A small masked spectrogram model, trained from scratch: patch size [4, 4].
Rows from block 11, named by matrix and row number. Rows with one number belong to one attention dimension. Each number is 50 + 10 x the weight over its row's rms, rounded and kept within 0 to 99. All counts start at 0. After the name is the row's rms in percent of the matrix's.
# v: attention value (model.blocks.11.attn.v.weight, 192x192), inputs 96-191
# proj: attention output (model.blocks.11.attn.proj.weight, 192x192, transposed), outputs 96-191
v.23 113:44 53 54 55 42 58 48 60 65 50 49 52 37 54 44 45 48 48 40 54 43 26 46 60 49 53 59 48 54 58 46 45 63 50 38 38 52 48 44 64 64 56 32 50 55 42 45 32 60 46 40 51 49 62 63 62 38 44 44 43 46 51 55 40 71 61 47 52 45 65 42 47 36 47 51 69 60 52 59 62 44 69 44 56 45 59 54 61 44 49 27 38 45 69 41 56
v.24 108:37 40 56 53 43 57 49 49 51 62 41 57 42 68 52 38 58 35 28 46 53 36 55 66 46 71 60 45 62 50 55 59 49 48 66 51 69 52 65 49 32 50 43 61 68 42 36 53 63 45 54 58 69 60 55 60 50 45 64 51 48 43 33 45 43 48 47 59 30 43 52 38 48 43 39 49 35 44 49 41 59 54 53 69 58 46 70 36 48 35 50 47 44 62 51 52
v.25 106:54 41 34 43 44 48 38 66 47 43 64 53 46 43 47 59 67 52 55 62 37 46 60 43 57 43 52 50 55 47 54 67 55 28 50 55 56 52 55 57 72 48 52 49 32 46 52 41 34 31 47 49 50 59 38 48 44 31 46 46 43 55 50 56 56 59 45 51 61 44 51 51 52 35 41 53 32 48 46 47 69 35 51 43 70 45 76 41 30 47 61 45 41 63 51 60
v.26 121:46 49 54 40 62 44 53 50 59 59 53 50 48 41 52 27 39 47 32 48 46 29 62 48 38 60 61 54 41 44 45 40 61 59 69 46 50 60 55 64 74 57 42 49 60 44 61 24 62 39 50 44 44 53 57 53 30 65 26 49 42 46 58 19 59 48 47 43 47 43 50 49 47 53 57 70 65 68 55 53 61 51 44 36 35 53 35 47 70 53 46 52 41 53 43 55
v.27 116:52 44 44 66 62 23 51 49 47 50 56 61 42 30 52 53 40 51 52 53 48 55 37 52 43 62 60 65 61 45 31 53 49 40 36 39 36 50 29 60 43 49 48 51 59 39 58 46 39 65 27 28 49 57 51 49 22 46 49 45 63 42 54 59 61 41 38 42 59 59 41 47 60 58 39 43 42 53 48 59 57 37 46 29 38 53 79 50 47 35 59 56 57 39 45 62
v.28 109:58 42 49 59 60 42 50 41 53 45 45 49 54 63 42 41 65 41 57 50 50 74 58 42 41 48 30 50 51 77 35 73 52 44 49 49 43 49 50 52 39 52 50 37 51 57 40 56 63 50 33 61 40 68 55 37 51 51 55 42 48 25 47 40 57 50 48 48 50 50 59 45 43 60 50 77 48 51 46 51 37 67 30 74 56 58 44 52 57 59 52 55 45 52 43 71
v.29 104:59 47 63 61 33 50 46 44 41 50 59 43 58 63 54 65 61 57 40 71 73 53 54 47 56 33 27 56 69 62 56 60 46 35 41 39 62 58 43 38 53 33 56 47 48 49 58 61 32 58 60 41 50 50 47 43 68 53 41 41 40 53 47 51 74 47 47 55 62 31 36 52 51 58 40 36 30 29 42 45 44 48 39 47 54 46 57 61 38 50 65 53 48 43 41 54
v.30 115:58 55 39 37 34 43 49 49 46 58 61 62 45 44 42 53 54 53 62 42 59 58 63 46 51 60 33 54 46 57 52 45 33 53 73 71 45 47 56 41 37 46 61 44 38 54 61 36 66 56 40 52 59 42 46 38 30 42 46 47 51 49 34 61 49 45 70 55 52 45 60 57 52 48 41 19 56 45 66 41 53 46 45 33 52 58 57 35 50 51 63 35 66 40 55 59
v.31 109:57 54 58 44 47 35 58 53 64 50 56 35 54 49 46 43 51 55 50 62 45 45 50 57 61 65 74 48 59 38 58 46 59 41 46 37 50 48 64 65 46 62 61 54 43 44 42 51 45 61 49 44 41 42 54 78 49 38 47 48 48 48 42 42 59 67 49 47 59 52 39 40 61 67 54 66 50 43 38 50 41 54 46 54 69 53 42 64 62 47 53 31 44 67 62 45
v.32 109:60 54 58 43 62 40 67 53 50 48 54 47 20 42 47 48 62 40 52 55 59 37 40 42 29 61 44 45 42 46 59 39 67 45 50 80 46 56 64 42 51 56 63 43 66 51 55 28 54 62 54 54 33 43 45 64 47 74 44 66 46 70 59 45 50 48 53 58 49 41 48 57 57 47 54 42 34 49 36 55 44 34 50 37 45 53 39 38 40 38 49 54 47 53 64 60
v.33 103:58 56 54 61 41 52 73 49 42 40 34 61 55 53 46 64 39 68 59 50 64 39 68 41 67 39 43 58 54 36 55 50 35 46 62 47 28 59 40 43 40 47 41 45 53 39 50 51 50 48 36 49 28 46 38 67 42 48 55 42 65 59 42 58 67 50 42 55 62 70 53 49 57 55 57 70 55 66 48 36 41 44 70 53 41 51 56 54 42 61 46 55 36 53 47 47
v.34 108:61 60 68 54 38 43 53 40 36 52 49 52 45 35 42 56 47 37 43 52 45 55 54 46 54 65 21 47 61 50 49 58 78 55 58 39 58 54 45 48 43 47 38 40 71 23 42 50 31 57 47 58 55 44 53 59 53 51 40 54 27 66 54 54 47 47 48 60 67 47 48 57 55 55 45 60 52 50 39 51 60 57 59 54 51 42 54 48 43 53 38 37 44 38 31 42
v.35 101:44 50 86 53 15 61 44 52 49 43 56 51 54 57 55 45 43 54 47 64 49 61 68 50 43 45 39 48 55 63 63 45 51 44 55 35 51 46 63 41 50 54 45 59 53 56 55 53 55 59 52 62 43 36 52 52 40 59 49 57 45 46 47 68 46 61 64 32 46 37 37 42 48 66 48 46 46 61 67 54 55 51 46 48 41 50 37 59 57 44 75 47 34 61 74 61
v.36 116:43 63 43 49 39 38 53 52 52 65 35 59 51 43 43 62 38 40 58 48 45 44 52 28 34 57 49 57 54 63 47 37 67 63 50 46 53 55 36 59 46 55 39 56 56 42 54 56 47 58 45 45 50 47 58 71 67 46 46 29 64 49 42 41 75 49 51 59 58 33 54 53 43 48 51 41 40 59 44 58 50 54 60 69 59 54 53 61 50 37 60 66 53 40 52 55
v.37 110:50 62 66 43 35 47 63 44 36 56 36 48 45 57 47 56 64 65 49 46 38 68 43 50 59 38 42 30 56 54 57 48 75 50 46 45 57 71 58 51 48 47 63 74 38 55 46 44 32 50 52 46 51 46 45 50 54 38 52 56 33 61 49 37 64 40 56 68 57 55 41 54 29 50 57 61 34 45 38 46 34 52 38 38 55 31 47 37 49 52 42 68 45 35 32 50
v.38 121:41 57 32 67 53 41 66 47 51 54 55 28 48 64 62 57 48 59 46 58 56 74 35 68 42 45 38 55 59 42 38 48 56 52 48 35 46 54 44 41 49 46 38 49 54 39 42 48 46 58 49 50 50 42 56 47 51 43 52 42 50 57 60 45 55 45 57 52 36 43 27 58 58 55 62 42 46 43 56 55 66 42 55 38 47 59 36 49 32 65 42 31 54 57 51 54
v.39 108:46 48 56 44 35 44 54 58 59 53 42 43 53 60 59 32 49 48 49 66 51 61 62 63 66 51 56 63 42 47 46 55 60 54 68 41 42 33 61 56 29 57 45 49 61 54 52 46 45 52 49 50 34 36 49 36 48 27 68 40 46 55 46 56 61 51 46 51 38 47 33 52 60 49 72 43 39 40 54 55 47 76 53 33 44 49 78 26 42 61 62 59 35 40 49 41
proj.23 106:71 44 45 47 45 48 66 45 53 43 55 48 44 64 55 56 42 38 58 58 51 50 50 52 42 54 35 52 49 44 55 42 40 44 45 59 50 49 51 43 47 48 52 60 53 65 52 52 36 52 60 48 60 58 51 33 59 63 42 33 48 54 36 59 56 73 63 60 57 39 37 63 44 41 55 67 58 55 58 59 51 42 61 63 77 23 36 44 54 62 73 68 46 74 53 47
proj.24 106:52 52 58 54 59 50 49 52 53 56 61 37 63 51 60 53 63 50 70 63 44 56 59 55 40 60 39 55 49 45 48 63 42 58 51 53 43 27 59 60 38 48 52 46 51 38 38 69 56 60 43 43 37 46 62 37 53 39 49 54 49 53 23 65 49 49 45 47 45 65 57 50 62 52 52 48 28 54 61 49 60 53 40 63 37 43 51 55 43 68 48 56 55 62 40 52
proj.25 103:54 62 64 42 50 52 39 53 49 51 48 60 61 54 63 61 57 66 70 37 53 47 64 51 34 54 33 49 69 60 58 51 57 41 56 49 63 61 50 65 58 50 61 29 42 46 64 27 66 54 55 40 64 54 56 54 44 62 59 43 53 67 46 52 53 80 44 61 43 68 56 52 69 58 43 36 47 58 48 57 52 42 46 44 34 35 55 53 43 46 52 39 54 53 63 65
proj.26 097:47 41 50 34 44 63 64 50 27 34 44 44 62 63 40 47 36 55 66 53 41 74 53 54 46 50 49 52 48 43 51 45 38 47 40 39 51 31 47 51 53 40 55 46 52 56 36 61 31 62 43 63 56 42 66 45 62 56 45 36 41 54 47 45 74 34 44 51 56 52 61 57 53 36 41 52 38 46 36 45 44 51 77 61 59 55 62 38 47 58 56 22 46 70 33 46
proj.27 105:49 43 47 48 45 61 51 52 21 45 60 58 55 47 44 41 47 57 40 53 58 61 52 51 47 58 39 45 44 34 39 52 50 60 52 35 38 64 43 50 47 52 53 44 57 55 60 53 69 55 58 36 58 42 45 61 65 72 52 41 48 44 59 30 44 48 55 54 55 60 60 42 45 40 50 47 71 47 31 58 41 42 46 63 60 38 50 54 33 67 39 56 45 51 59 39
proj.28 108:35 43 40 63 41 38 43 55 37 44 48 55 71 43 52 53 41 69 49 44 55 52 46 41 44 52 47 54 55 38 47 62 42 51 50 52 35 38 53 52 29 49 71 45 58 50 55 73 55 33 57 47 50 57 53 38 21 51 56 45 49 39 51 56 58 64 59 58 52 49 28 43 38 40 51 50 28 49 49 58 45 45 64 51 30 52 45 64 47 37 59 56 47 32 58 60
proj.29 098:69 50 49 54 54 30 47 46 60 51 44 52 31 66 48 32 47 47 58 46 69 53 48 48 45 52 55 44 52 35 61 25 43 68 50 32 39 52 55 44 57 53 53 38 46 52 56 30 60 47 36 51 52 38 41 53 54 39 58 38 51 50 31 61 46 72 62 39 50 47 50 52 65 61 44 60 55 46 51 50 47 64 50 58 46 48 41 62 49 51 61 49 48 49 51 56
proj.30 097:35 55 75 49 64 56 39 54 59 49 39 39 48 40 65 54 46 48 45 46 32 39 40 46 47 60 57 49 61 47 36 56 44 46 56 40 48 67 52 49 62 36 63 43 47 39 36 55 61 50 43 62 48 53 43 45 43 54 54 55 59 49 34 51 51 65 67 39 46 65 52 64 46 53 47 55 66 45 58 53 37 45 49 41 43 38 60 54 48 53 58 34 52 47 45 52
proj.31 101:53 63 40 37 44 47 50 48 49 68 59 39 47 47 59 50 48 57 45 36 43 71 38 63 45 41 37 56 60 46 57 43 39 51 41 43 43 40 25 48 61 54 42 39 65 64 61 49 48 57 29 50 64 59 52 35 75 55 61 62 55 46 73 49 44 47 46 62 63 48 59 23 45 61 47 49 53 30 66 48 67 53 38 52 66 50 42 57 44 47 50 60 56 48 42 54
proj.32 113:39 40 55 67 52 49 35 54 36 40 48 61 53 62 31 55 56 60 42 55 36 50 53 62 53 48 50 47 32 39 49 50 48 57 56 39 73 48 62 68 50 43 49 63 36 38 47 54 50 37 42 45 46 43 43 53 50 31 56 33 51 65 55 25 35 46 49 42 58 47 50 44 39 60 25 46 60 38 59 54 52 42 50 58 50 57 60 31 65 53 72 52 53 55 57 50
proj.33 112:34 62 47 59 56 64 72 53 56 41 78 41 74 53 42 54 52 40 50 54 36 61 44 57 55 55 49 43 54 38 39 46 63 34 55 47 49 32 62 42 52 50 50 57 37 54 47 47 42 49 49 69 43 51 41 59 52 48 52 60 45 53 59 49 46 54 53 51 37 30 42 55 39 58 48 29 74 48 53 54 53 47 53 28 57 58 56 38 53 38 51 51 63 55 64 48
proj.34 116:35 60 48 50 54 45 64 51 62 46 59 54 50 62 58 52 53 49 50 43 73 70 55 45 39 60 59 50 50 46 56 64 36 48 41 36 41 25 52 59 54 55 33 50 37 67 55 49 40 45 43 47 59 57 60 69 54 48 42 44 39 90 50 58 28 57 55 29 35 51 47 35 51 46 52 48 37 69 51 49 42 45 47 58 56 67 46 68 50 76 54 58 47 50 59 52
proj.35 109:33 43 44 59 50 21 51 57 43 58 27 49 47 53 54 50 52 53 59 44 56 26 59 64 49 41 42 69 39 45 50 58 47 52 55 52 38 33 61 54 43 40 69 33 44 62 63 54 52 63 33 65 45 57 58 59 53 71 54 52 49 41 45 55 61 57 51 46 57 46 35 57 50 60 45 48 59 58 50 62 54 48 40 34 61 55 55 74 47 46 38 60 60 56 48 49
proj.36 106:51 53 50 23 85 48 61 36 33 41 41 57 59 39 56 45 30 56 48 30 54 43 46 54 37 41 57 32 54 41 57 48 53 46 57 62 50 48 60 69 51 57 68 46 34 53 66 34 58 32 64 57 50 37 63 59 51 55 49 44 32 32 43 44 53 53 51 35 47 61 53 53 48 60 49 58 60 49 57 50 45 53 27 43 72 40 52 71 47 49 54 37 51 55 43 38
proj.37 113:27 65 46 51 56 63 39 45 46 54 77 52 57 42 59 44 44 52 65 57 47 27 54 43 37 49 44 47 50 48 54 44 71 42 39 50 42 44 76 39 44 49 37 30 74 36 50 45 53 43 47 46 45 45 53 43 64 61 59 41 41 49 52 19 57 53 44 56 62 40 62 63 52 39 49 46 30 48 65 60 54 45 61 53 32 58 41 56 43 50 51 52 55 30 52 40
proj.38 116:48 40 49 43 59 52 36 44 48 50 45 59 71 35 34 38 47 60 57 42 44 46 47 42 54 63 51 47 48 50 49 47 55 44 53 59 47 35 64 59 30 51 41 45 58 64 52 50 40 50 38 68 43 54 40 60 60 43 48 49 64 57 56 49 34 69 47 43 51 40 54 36 37 53 36 63 63 43 52 69 46 48 57 53 40 54 63 30 49 55 70 46 39 51 45 39
proj.39 105:40 36 51 38 46 49 55 51 30 48 47 41 61 42 63 57 62 57 47 54 47 49 52 54 53 53 46 53 59 35 58 23 47 44 55 60 48 55 54 61 33 44 39 66 49 78 58 52 59 20 75 57 64 48 56 59 65 59 35 55 31 46 39 47 52 52 44 35 47 53 42 59 41 54 53 41 47 42 33 52 44 51 55 41 58 39 53 50 63 38 75 59 64 67 61 51